From a checkpoint of a small audio embedding model: batches of 64.
Rows from block 2, named by matrix and row number. Each number is 500 + 40 x the weight over its row's rms, rounded and kept within 0 to 999. All counts start at 0. Numbers have three digits each. After the name is the row's rms in percent of the matrix's.
# k: attention key (model.blocks.2.attn.k.weight, 128x160), inputs 80-159
k.0 103:478550455541474522521486481486481539471473573467522513390526405529568490569441516519479457520507494458491532511568432461507437559472478520473506542468492482487542540494524538449486441463476559477527514533561558428454501515502469464486494467
k.1 092:575438439477449483471519472464443504414541409506534443500520504497416526522517486433513430544525527527457507468478560523451548541471548493489480534504506543498524492416497409541485393493508536571512549512467454452498492514457441491442493506
k.2 094:522486500527539475443511565552547501490520496460398548525464507446489525498475519432529547550445486469466495509512500479482484533514555456566551493565512493451510460566512533520511510581437523400531523446572465507488456606477483475435517463
k.3 089:529492536458537628494570491520503543501439445518488505490489486490569470460559434499558524521429502473546499426499547502449540474484506447545515490459482650499490509517503459479457503504516558542510452540518510486545551519493517549557525531
k.4 096:508506414548483541527527508515535504474513476496469477443460507574487515500522479373470566529592531500471556449473479483564455533477560480549561505542446487493438517506499558516496525553512512476498586461550510622561551559545499503529448508
k.5 106:444495522548490481542336558438427506526562552443447552505465457471508491516503510502412455543532506506580519510469561491497507557482539468505585467453495493500493513509480495476521540541485490544556528536542511538528481503444491471481521501
k.6 099:558416562482563515455556465552567435477512536485458541532489522584549464488474466531485543539504480509488495451453538552509566490481515455488557582474501486529486404476467511505476465490475504444543533482457517481487561535526568490523512514
k.7 088:528487538473504542531470471434513455409431508452464511526484515473471467424548539510578503447455537478549480574565521513503541547461502538464522413506487568511479509481443472448480494519406549513550432440461480523510482508484452511489504487
k.8 108:467444528520499501521490486571483535514508461452506515528506532582489455499511489501508495506483477577479488507435449461475481579504469446500465520455570471520483464461580480524528496502475462469533417485464499521486584535477533545509547600
k.9 109:476532497491532454461507477545469527499519528501567508501502415509538432428492546457423525458471493474504540593523486475532549446472481535533478486477533534517501525535450529567486481467526534517511552469464433518531474485548549421484478521
k.10 104:496476474478388417547519468452520518458507516491562534498460472444481483551521499512479516511543515538514472475425482465524515497542511425500513503509456487509479581500469490539423439539532451542519550424458490430512512525529517491495474558
k.11 096:473474535466484522519491492466449512523491552553480559466449450463443460456567584474512445485541464545502456463515536541426496536463494518434516512510503544410559449510538467496497476467472460453409490488471398590500496563495485538493477524
k.12 114:460559483422479485524501515520438533476546523471506459489584489489505515502553520501451517513529559410525547541516505492588517560555479524522543561471524527526474512505455581514525513554501540554585629505522504492475454437543536474460419453
k.13 093:492425516445619458463519511550503596539494483539504522473490481498465492465513462493523387423564451560556520447441479554510503440457491526515467449490510534541460536478503491525511473513485490490530587510524577543421491462550472569570588495
k.14 112:531472535472543635570458528540464515518543527518520502563528507497460558540437488479555440504481542537531479491498479597528519505502486503503479504467452489541507576479500507537437487414514590513461491502448514480471542523556515488512532514
k.15 112:441521501509467479541495468502547564478494499498519512508473528464507394487496549551490539498547487465496556497496509483565519542500512598446459451519482479504539517498490475437525523464505507560550500445487540564478512472472488473491477478
k.16 090:563457515533503456460398514474454557486442493480529518538534502540476444421563552459447484476496531590466566479528572488526440543458532529499459448428549487485502486463561545498426509429521524496503492504559476482493534443500477507522472515
k.17 102:488479482504483480515463531460574532472493490487532504448522559455429539436479421490499471493479497530505502464521535453543557515494479554472603458538395556536430552478469490475461588576501582417475511545443500553576537521461565499480521481
k.18 111:474457502515458528509433451471470571457503530430493510558513550514512465464484509467520453512440496472446469528572500487535508552447454488553466491447517572499482489452518527513506535579515492434593522554522519522474488501473536476453479563
k.19 105:526473494411544521502480511518609479519539452473528443493550505504548541487504475502479477500480456490499478485540450511546546520493482473487525559507526450575496552478535496482524588543480515545463415479485513519559503407507460518516486383
k.20 093:513478496525536427577460547606503439537498551477534507455524520478461480462541532538450448468494463411549548444469490486499579520469527503449463462555463438512497396472475500470484452374461495497489497500512532460444560536545496493515470551
k.21 088:531556515522508476494501504474534497449511453532495533482443515470493456536576525519576535442509478434456437558479507468490471556476490498462537579430435468569513579541496478537445507510483456505498465468563503486557491538506482448443489556
k.22 092:481452399488513511530509457497517488515570508656589515537506506489477559521472487592468503533553519494486517506491554473517472567404490528470510510478547483470560475463518467454460514491503559532468515517483511560459503442491503548446439543
k.23 091:540520463589549558486479523503558479466483484485532581430533463408475500541547449507449461507494495485480477424448409532491524462525435490476528493483469578506555528441536486553474530539494493573480467473491539504520477545483429493502581537
k.24 104:465520430503482507496477493470457513460527479492511459503566474482524518524574551444480584502431475508451564550505492476532447533524516544537576574493561539545438488492543501503524442514530470498534544522574548510522528476586449475520477537
k.25 091:428423436460505458497496425501547509447532493581493457516483523512427456462477494475516545459500449558520492542477553503505478534499530491533472494507551487446519593495522490592526522513463529597509525447484485564500496494478462583504464551
k.26 087:484446558484568505508466503517504548490548572528516501578487514564507564466459555430530537560505520503545574531571447459474452503411558497537494476486476506518527564516528491479469495493509517480471502563496500504483566525432534467503533574
k.27 107:406484551497474472490516547477467478538520572528437436511534495492438564489512633483493546522523520497508495537558519506509490504431504482507511548481471504470536510505547493480472444539483504438474496544549461426452510475430482468493499547
k.28 086:524415530471500538410552497507546480498508502554522521546563455473481495470505508473487476473464517491502390522539453525455535464486475548484512474467445492484444476467535442534478566430533537441463538516459621476463502585567459559531507509
k.29 091:499454475447500509474445516413480466441536598532527484488488495556452504466452482507501537518495493540477536555505499490541539460501546455495550467514518533504489531414527536462450498552491493510510559468469421445415494469511465461501516508
k.30 103:475472492495454505466542491469530529474425574501561548489474513512443493459513435534506539478591537454502505439427489497481448509527451517450519538523519450489491492517448456536429528453503531494486492560442556471515495547486508572496493497
k.31 097:545518500427447466510494441587548514471517417465471510489507429490564451508423434513495363442521455492534513512513486505497476434552474456531483427479505485561485516546451476555544515494499499501437466497472482566603496545457535480519548456
k.32 097:486540590547466531465482481451567540457491432470526483502483536557427488497538517553556524506459449496553444516494490515527538497589486537543517494501373460504488515518468524554549512535479483536633532490496523385532489517455485512531494566
k.33 116:511485537535438450505442539538477537453484448477493464464460482455531519511485519512415491425545449501570506457482475509501496594503514525497554491443559454466558474544517501499473522536435455476518542538512454511424492464516510437537458516
k.34 098:489479494470518474519541483483555489458478501510466489474530519507451453472523497559447442468469498470532509458437486465556453464498472512465488461492542478539538430509419478521507521478456462522457563479528549536496468516523560523474515480
k.35 105:490523476544427551484468513535541426521475561513488504478487511502572569522551492537522550521551561457554542514430452514471502444466483533550448554467494540491447517581508495547521486436515578520547562482540446461504468529520445546517488452
k.36 090:517547454480414384523463523490513512560436451474439457504500502524506481543480481487582478564518540449513489495550609488449484515481493581576542507497446513549527447483508535450494523553495429501493526476528478455547543490533480475466466490
k.37 095:417549482491484483512465470467488480577467460457535568475565496473487575430460546504480518497460481413523510487492510499539444541518410510529495482534536512493435566508511496510516550467530557518476512463514458546504507513501497537524469580
k.38 110:517513552478447482494546474432506467512455417483466543466508551422522489497529424489522491479475461584487529568449447452493507431476471484498547459467445479477428515459563516488478475534478443576463510461407538501478566579521492491454489523
k.39 089:509531510496436444544508551552464519484471451493523502431475504500453488512491556553518516560460441524522475541464506452450510427447546530506584475481482511525429502509551439484475537518433518507549537532483432527508549526425497464513540488
k.40 096:429446511508489562490536489503496481451474475518552543494496507500392499543452534501482542502471548475508459498465470508481499446482552524526517511510477536496505509493429459519537438568480492471514593479577446467483487473522484501510462479
k.41 128:508507511511516540508476497533428515452500489492421521495481474472588480584557480448462553550451502496479551507570464531545539519507474534544480498485452560496496478497450547494537468572494530519533521449478519552477496466515435378477508513
k.42 098:486526585519543536499487478510507532508526532488481513504545467445567483479547439470579487538428512478506565495554540477508511500509481488501530524493529430465479474504473502445473494535512467541576464506494526452540501509514485519445476551
k.43 094:489523511483475548520494505446451447455525498453439507516568496464576464502467570518462564522538471446511504501566530409518518534475481423559524493495484496531531472502501575524506499585448494450475476441472456464452369528480446460446458536
k.44 105:540473534545476536577452520414517473514540470518541525417488495509475571505543511484526542443497476481460544487445425434509479513485509522563465529537558470562388437538494445538503556534536490450529432585543466539534482463505488501534519578
k.45 089:439524549539485507482505521438441461546538461537468385504455511534496424495483538527479471470568421500451499449537597495546462486434595557525572525508450475504528511451523465462478470522553509498418481468453538529550494552448487549510479542
k.46 091:457542429518533531504509460495532555519520514404540523521516474459538498433514511554575513453525516513579522409534529515480473472506491464416489436474512523522504512550511537549534526540503525514509499522461554479523488415560530454463502481
k.47 108:532476548538470521533543531515449497496458456531408510457493570463406529507518563484537431469589449464564470453447470503507467447482468487484438455477491501566473499534475476476482554499539452521544395559534419534558499515468497513460541437
k.48 093:489505526500498562447533411545546501470480567545571463471510542501406523501497515458501510524521528472466524529484525567540492448497422563463476522493415521550481511517465512513556517453487499496433465548412496522523490473452454511544523518
k.49 120:506503503536501521523524480468448486493497543567471535510576563573477473531503571466561559521544555483509542482497522473504496432390528476456516559537494520489458405477487525458485488465556536498483567529432497407517457437544548566490526502
k.50 106:462525538486501499461519523449480523566452495597498531461517517533428459526452497507527536521471589445516498445502552504487444486437544475474464539473480504520437467480469515420500503475509529544436525514485418378436499451491488541475488561
k.51 114:460542536524509529484487541477480520454500368533473543525474523517516467540581566503520462452480460494478570563493495429552509517515517497522503510471531474552475460563478466530513470565522510503444510486531495516478482524490553412492452476
k.52 094:493470446505504541465568498505539556491454566471559546519447565479460499504453439578489439518549555463495484534538566507541491536517506450447509492470489554488501528499567520522487495457520467539472464510388552497476542460459487566541518474
k.53 093:450440539494526541502509501523488547420551485439524490434459480467464502471527447512468399495513470436472511521526535475459516470455527504511533452533448493505482563444526516400531470486514482491515462479470457472457554506466499512522555454
k.54 099:530544520528455474451444551518496550583453526478556572531571423458515466531511540448432484538551444553472459505513547534502498502520559508501502499532448487492482514512451470506510553483441441505484475446530513547529444436444443477482479476
k.55 095:550506467489478517505526457481497460566479534520376546488488486458475563486546622448439483454458520471475474590505540504500498533488468573574487515477485527516491478437537484510465554568448509577533482540548508524420541526431477502515550512
k.56 083:581501455463454527551532459541506481408478503507486424508471493555461450507471463528561564503546436498561524493454448495506506480474394522450465500487534432492589539480488456485442529496501458473523515469481448479490514532505563414529512574
k.57 102:490465489490469503485542479522573473468503460538478570418542487466502465498470522524526457537524518470447538479516489485500560418470447518469540440525556544439474543439576422527545537515555496546552422506519475499474495540455553507551511451
k.58 103:489465538491479485567462497527473612501508450496524538501521512462486500481489486491464445430579482496543472534527520424519585527508509476492526425538515514498535588484444500487497553450512488484566515510515444568590441532516446438458501478
k.59 102:512532498512473490498497527517511453594473587490500544516544484513528546561517551525457533417510463486443535485478604547452491532491468593550509517513413539533469492527538562527522472503441448511448546465464520453472519459556514491483493507
k.60 091:487454488546473477487489580540529471515479545481520560584489520582411537445487542455471523460540394497515508486556516521472439485458505486503563515463509528475515528491517469479572501476515503567566493504516513422458552526493487516482514482
k.61 094:474463539497465512498506509517529490534508527513468512449507573400516567471513532556526486514546478457505587526585537513467519505483544490513508494466467458537441502456464466528547454487600544447579486495514561531434458519501555454469488499
k.62 111:495492457561451484483532535494436511486519535520488527479429487547478436555432459388515534438566473461509553392536553503502520483457520489431526472543500519496479404444418479509488456437527541514494532469470431447526500490492507528508492536
k.63 100:488528459440545497417529586558557451476415544505475504533486543490433511574529554491541416537492518476469532600497486479499569505445550545488512492548444533498468512482564504535491521449558556503552477461541591438427575555496424495523485454
k.64 097:585506537491524448509546493535482493528503479546467547432514549528496556494453485531456490503518537454509524533610480473502511503553554556499429487540516438506449522516430496552434466548474549505485530521603575478502470492515526457524510433
k.65 122:519508495564516464486570453525508460527569468552504542556472512503391463516621521499390516505526500513494517528494456479466550463497511401539475497483488502553485470453559525534510455420534530510520546539510456497523515514452490478472528502
k.66 119:446407597544528474565456571477484490501458543476466503462517521452517439461459493492510561496481497536517531493519520542496485469497523509431514467504565555512495465557491537542529467537427455536606447519490480515489517514508469471470575499
k.67 098:476483518544492507469523514542456524534562521409535469430557478386506572500443436510469500476543497480524483507558511511537506525548556473443490515556559468462432443521531507475438442537499526478534505524479486495508507543442513507546503440
k.68 096:467473530546545557512501458542506457540584471567558478486469591509471489542430535535459474444412499503472545511450538424485599459503574541496468460460564534493457463455516475571469434504537457471501506502545441496498461503488533514495553496
k.69 123:571503449480478559560497466443442428552554516543545517527511555426518545591497535478504515433534497490498481487524526479491460504463529455570577541544438530454437508478476496493474494517500528551431518511485492422448528524502505502539482531
k.70 097:488427477443441468506514486524550518508506437508512516540468531523570411496429482484486535522509491497477513517508481511489564536515472566495505549425440498550497542501565533571520494447521503490592488439549607557483507510446480463517563521
k.71 099:565548462475479540551505499492521471517485487547510504524466407573550438512485551535492460441539608458466512503508499466489472449494467571497513507511435422506525546473439461490536474499431486588512571477480519463509527490522507478557461519
k.72 097:509553439515556512525554438390555458507539465488543450500513473470490460542475509501452479484511512427492524502483556504463547531469443526542418541505497517407529514447507549446510501455531550496486544493581449465535528561565389518534508475
k.73 117:545477491580557447514480564508469536410415547480503477488646493532484503454445513472467512499501485477490573482598465544568532566506543462534488513438413462502512513522544472535557449526468498452502549454467476567453466463513473511517520526
k.74 092:488459527503544469485466441481546449514568480517508453513537610515481568587519494491463477486526474519459521510523480486510467525560496500491476572488488479519539475533552448508512504493507442571474507472489439484504495487528481556576515553
k.75 087:476541505552445525502478513503491558541473490453491464528565497512530449533451534523514521475505523433448605514472492483487420466457504498592470525472451476450474572471468503457489458503536447494481530459457546445391531486551512512492444482
k.76 098:581526510481539482511547530506504560498458518448444465533515462479463460565505586447465553464508532433461491537525500488555458426515512551482437441550491564525519551490478520532524526580510547443476483471536633494568450507443501458548479501
k.77 082:522460548528468525529480452570508502436527516521432546515475501482503524461462504460485397523474485477502546494527494570522523485496586527563481539472472464480510508474558565552501513519555425485509555481460532504445501541410563540492501510
k.78 095:470486456442522420450607436479390503523526474511510479524541578506484534527522570467462507474516494454498495502526472525526475497492506530423483522481417492490496533549493520470532441525426442556538528553493504434529462520540530468423449530
k.79 102:497526457481534559508541467512526467493426536510512475448486513528547503540478476514522576513486449499401433524566485533589408508500512593564528531496491517412566431528464522519569515507496547496539544517503479530535482483488443479499490533
k.80 102:466482475479421432487547454471508522528493459494512539513487550510497480482487526451500442607481459524556581531547476437438472448479492539511468495518434526487464554420546506473476503408509461431475452509554509525474505509557457503587508488
k.81 105:494501503418517434553524482540490544511539523530506463455564501551499485494546511464505506530499510486634537474456465515476566466476532485490458419518473469494469502450464464531530498468413460457553507434540488449534494444510524498553486490
k.82 104:509498567533478466510490504509473504552511481451475499520503522563532564453416497484463540480548501499375526587511445551541501426517459479413470510461507483504542552478439512486483472539477515460509464501577492498429530503469499548561502419
k.83 087:410535528580465479500459471546457551524478455517482482486507491471491519486508449538492481552494506525485494500418509520523458513537526582451454482490466535471557512487477497422460438423538476587459489430544478496481400527511493401494459547
k.84 097:498485561497499524517441569528484518456577444494514564448458513422485503552472563376381583447523519471568470585497443420469517436523471520530505497488458491551521534430507497463518512423566522523445526483526492495547427498499460492481438506
k.85 103:468516495488524413483515543437452480534520453539569404516537590539494532463462465540494481544509569519512466441467510518434445505490483530531512474475497424520519538483608505478516459546522519500516502594556527572475476464491478527526472492
k.86 105:602444525514522513551507454507476457544511465518480490482448483516444514506441510520443390459502545554500494476493514486472552529400430544520495512435482459456492461468499445458497457452522558491527465488544488483508575575479470482473474517
k.87 095:495458454508477517479447564486401559451487542452485486495481480463557465441503547487529508493484565509506428530514537473478392549568509519439463491487476536453449464395518467472583464555480520505464513526530472467513504524466456534461536564
k.88 092:574504510476559497517566369533464452473453570526410391511538494523553442507503463495535484539541512563515553456438529510484437452499520475546466486523501462498460491533490459498546533536456533471490631502507527493487520413516529516492574562
k.89 095:455408600510441464506486560491474509476429514456504503513532526456480478521481511449474464505459410500508402463429506551473524479474488477440501463469452499518501493485544476538568506510421548494477431548577388509478516469413476487503426494
k.90 090:511467538517476453417547464475469493506489521534522477507519519513514484522484469489572530479535521524541539478525524381546552434501456534476520462500537453498472473561504603534506416512476518525514524543463528462539485502515559484580422534
k.91 082:486533476497446426492497577455522587537546518468488513478528566475470497506565500526531517405528514511452551452475538472515504481429527521496571561548476439489556535462559552467524489488478481543455540525505610601478523460497533473548469553
k.92 095:484451460567526472557487552487495517455538506539471487481481625501497520483484442459496492508497585555455442473517531454428486456470511546513489449575406488547582515465563545482502513547502486481513530565480543579481420496544411487509481523
k.93 113:502404542475484466485547555487495531449561471479526487534435495505477484392458500501448546509547475508462526507546628550482456504570449525483491488477483486519504498456528481479569488517485499474486478528538513528466486484522451512495612450
k.94 104:507460543526448513497451545452501468384458472482535428467514485432524491497457525476467462403525508463516462498555517480484522506535504454491504516470532468472533517498536550501517520540501526475594493459485544525446503509560467522483481463
k.95 097:510537534547537499502448530421497506477551555538508535498502573499533548536433533519514481479508554511508497490494432434523491526469532523442569532448504448555553546507403554486447505458536513534520595449526488469476536456518532537469513587
k.96 098:488588602494556524462513443487430395515489494500518477497499561568529555518476476468559506541448472494508485539507482499489489522490457482546522476527490524527421515541568493469422537498498557525518553468476424531482525520424540457485479542
k.97 121:498419456529507425474502518508510528499469489482525500493485506566515371463567498460551489582490471447541492463445535460512526506483485467426492506480516464495478488509490482554539470519482467544513523562560533541491532508504468471442481481
k.98 108:550522523498519557456513525546537513512558404564542548499522430497436480554488555574498490416536576499513494515483563519480494475551523491553482490585522489452489534526423540458496486466503478517454521552480544480559474519474458552455488509
k.99 091:550555438444538556570499484476495502490518583554531523470511443523516554474528486503550548534386543445539478529511487523476448474459524535481567532529567556462524503471549460490474520537440529451577442511451497499501545507451442501522536482
k.100 101:512493593503463475598480532492439490484492608479471475501517470456457422533487521587549528510506510509477483509478472435519514445514486547456516499541492519454477520532488484447508557533511528459466392452478524554466496521552528485531501494
k.101 114:492549525479501560449516525432498476517485413546497565476489424502455567564565552523568413482528578477496476487518563515485398545439549500558486496447515496533531486502515488517458493499531475495433559482469506470562517494498426540531529455
k.102 111:540466505456471584546456440428492489556522455475568512549450449458541503535523413532485504509491518583570487450457542487464562496483600485499524487563521505434516516441512503474457499504532462500498494506415499436538534428407557470473473453
k.103 101:509510511520477582492470548514494464545513485532471508489500537496533476589536462534516558496565524467586539456487443502426504540502457463453477500469519453506514493576516540431472512511443516494537460496498487473480415522476564529489543510
k.104 115:536534443509526573511463431416508524471474486511513526524491497489497585528519551491482469496440548494508433499505591474494506485527457543459504538519513522522497496493601440469506438474549561430472535538496488477421455461527444428522465579
k.105 103:501515480529514464415504481543539476495528413558474536564500512465466526445549452489416468419519528534422535506523468493446474414479578462529450515496548499414478508528527491487459444502508493477417494435522448486467544501499452548432472555
k.106 094:482484471538493521583395530472537549525499500461514625537538595536448557525506480550470505468499486511448573488466417555521503474520481512485473421583487536557526540500488533447507518454442461494501461514590489429495456470564487485504471520
k.107 105:493591511461534429514439525535495524422550443499587452523508494472543495413475542535454502555493518493510473445462565490529484459524484532383476439524469492503474506501469504514488582499508482490468428475507547525468527472450440482582452453
k.108 105:527407520487472530504498461511464470495438432538507501478530542443505535489503438513475528552473499478503494500480512508543580504403571476565467459476436483488518520538466485490541482490530445517468400520486493491490546421502406535503495505
k.109 101:480459489570533508447514474516471520520429520455512461500517485475452529454513547496629556463522488547570441471507574487488469481495491521528542521436489435490448473502542479528552487509552501546505448514445490501474564518566437523496519471
k.110 088:609485471491481507540486528460504513406522545516542523510511482528500467441533451511468471499553479541561514462468538468456533464490551479535458457522549505503465507465459439552464491460468422543516474528508484518448529516485505455480514513
k.111 101:562505543430532507548537444497418478490499552578508540466520505495501480548500465443512470474529577575579548536577460550390433556495468459539504516547478506490507534440546488476473507504482469529504488493487485507484472542567528484531483458
k.112 097:530423435538480576604495452523515551478532459557522479460457531477560443605483502590506484516422602478423519473529558454487509541455594570469512565523572522544534511550510529482486506490463484504428528496510490482408511494515469543516515504
k.113 099:431456512498462524494525480499533481487576505474504461521516503386444528528515464528423495505517407514501496527390409444519534491503501499455505476501414502542496486570508516473544502498444477505520432418573564489484485570477473515573535538
k.114 105:490569576500506467463476480535482551564515452444517517535508488535459440469419507507471478554507448561469513440507469434529411438487498516442568543490518471497515600446509590459460436524531493456468499513502498556481507520494529490471450514
k.115 090:497483511466517574538493512474461499437397539483477563431430483541424537508611535494512479449528492494506479470506502502470507468492530521522483458471461540505567531464495503547558522451525555527525562506456504491540509522496506504433502505
k.116 099:543485517414481504487479529460510454442513467526514514548531509537493503556536565519509551504502431550604435517503554450591568522441482467520516497599560512551554518472468553511525458436451479467486521490517475485476493540560495578467490517
k.117 097:528496516530490541458570514540497495531455488450471489476434535457477496486518498526522389497563538543529524536489457537480584526440457509433468460479581497465500506511537484549553585502485481521482446485553518520508528513489451490536528481
k.118 099:528519525537506555516562478484552448512484536484584489469459559450500440451535582489512481478479493505537478515436496463514547528469468468477499534571532504538488535395524524443511455475416510532462550460457439438503443432494471520487450493
k.119 080:474566491432563534525465473470495443606504510521452452524469526481502528539477497447412511563531578495538425508529517473494541489510545534533545506449510469495591462539561512447442466515481498488453523543437521485449512502468544444563471501
k.120 096:484468451503542449511508497531533490539381495461500454553467449513510428522547508457496508549578449499543504535499466497490523451608516501430493468482473513424491539455537423530533434426393446506473507440451467444499476457514440532498532513
k.121 100:513476538553467498459471486518496511466421551508487460496478515515505469517455486478520514476511445476466480576445462561504499492481398437455505515392419531514391480495485564518517562481530527422524467515500491573466492482441492467492453476
k.122 101:483470496468524393475492471506458539474396547552460493485529485482526523445535479441502473518533541507457534549477443456509524509556488492507538607476472466487439506475462453539518553483483415613496517472532531579510413446499540425478545495
k.123 092:475560491495514523492527470501511523505560469548537487586481477458591502471542483454492449517534581603528573494469513524463539474574507476404620476464465461435530561533534519474539478563523443452532527536453470500488526500524578507478501515
k.124 094:528485481481508454496551563541437504507508495490447515461488413548534552497460566553476531568464556557520484459483509441433498496445503478524500483545450510480449484475507560554462503472454476456485496480550447474567494570588555557462546493
k.125 098:510535534497450578509482503519496511518591590498523471504464521462525566553528504453497557463490455525440518446487585441539430556490483472605512469550586486522565496494496505539484556527518482513476535476506530532503452516552538575546502502
k.126 107:555538506541510530468473429542577523520543430493513494469489507458438510593465460523538423492451475511524506508548456561471567457448470495499457472483540501480488476470530423496457516485485527453454506480478466478521544486487552493480493457
k.127 083:520424502494477514468542472488511470452461526492475542471496421503529444506412498508520497452553510454559535495452458471492492510491517487549513418474503443478480453472472498556424547459475435519505526612526487518527519476483472524521536463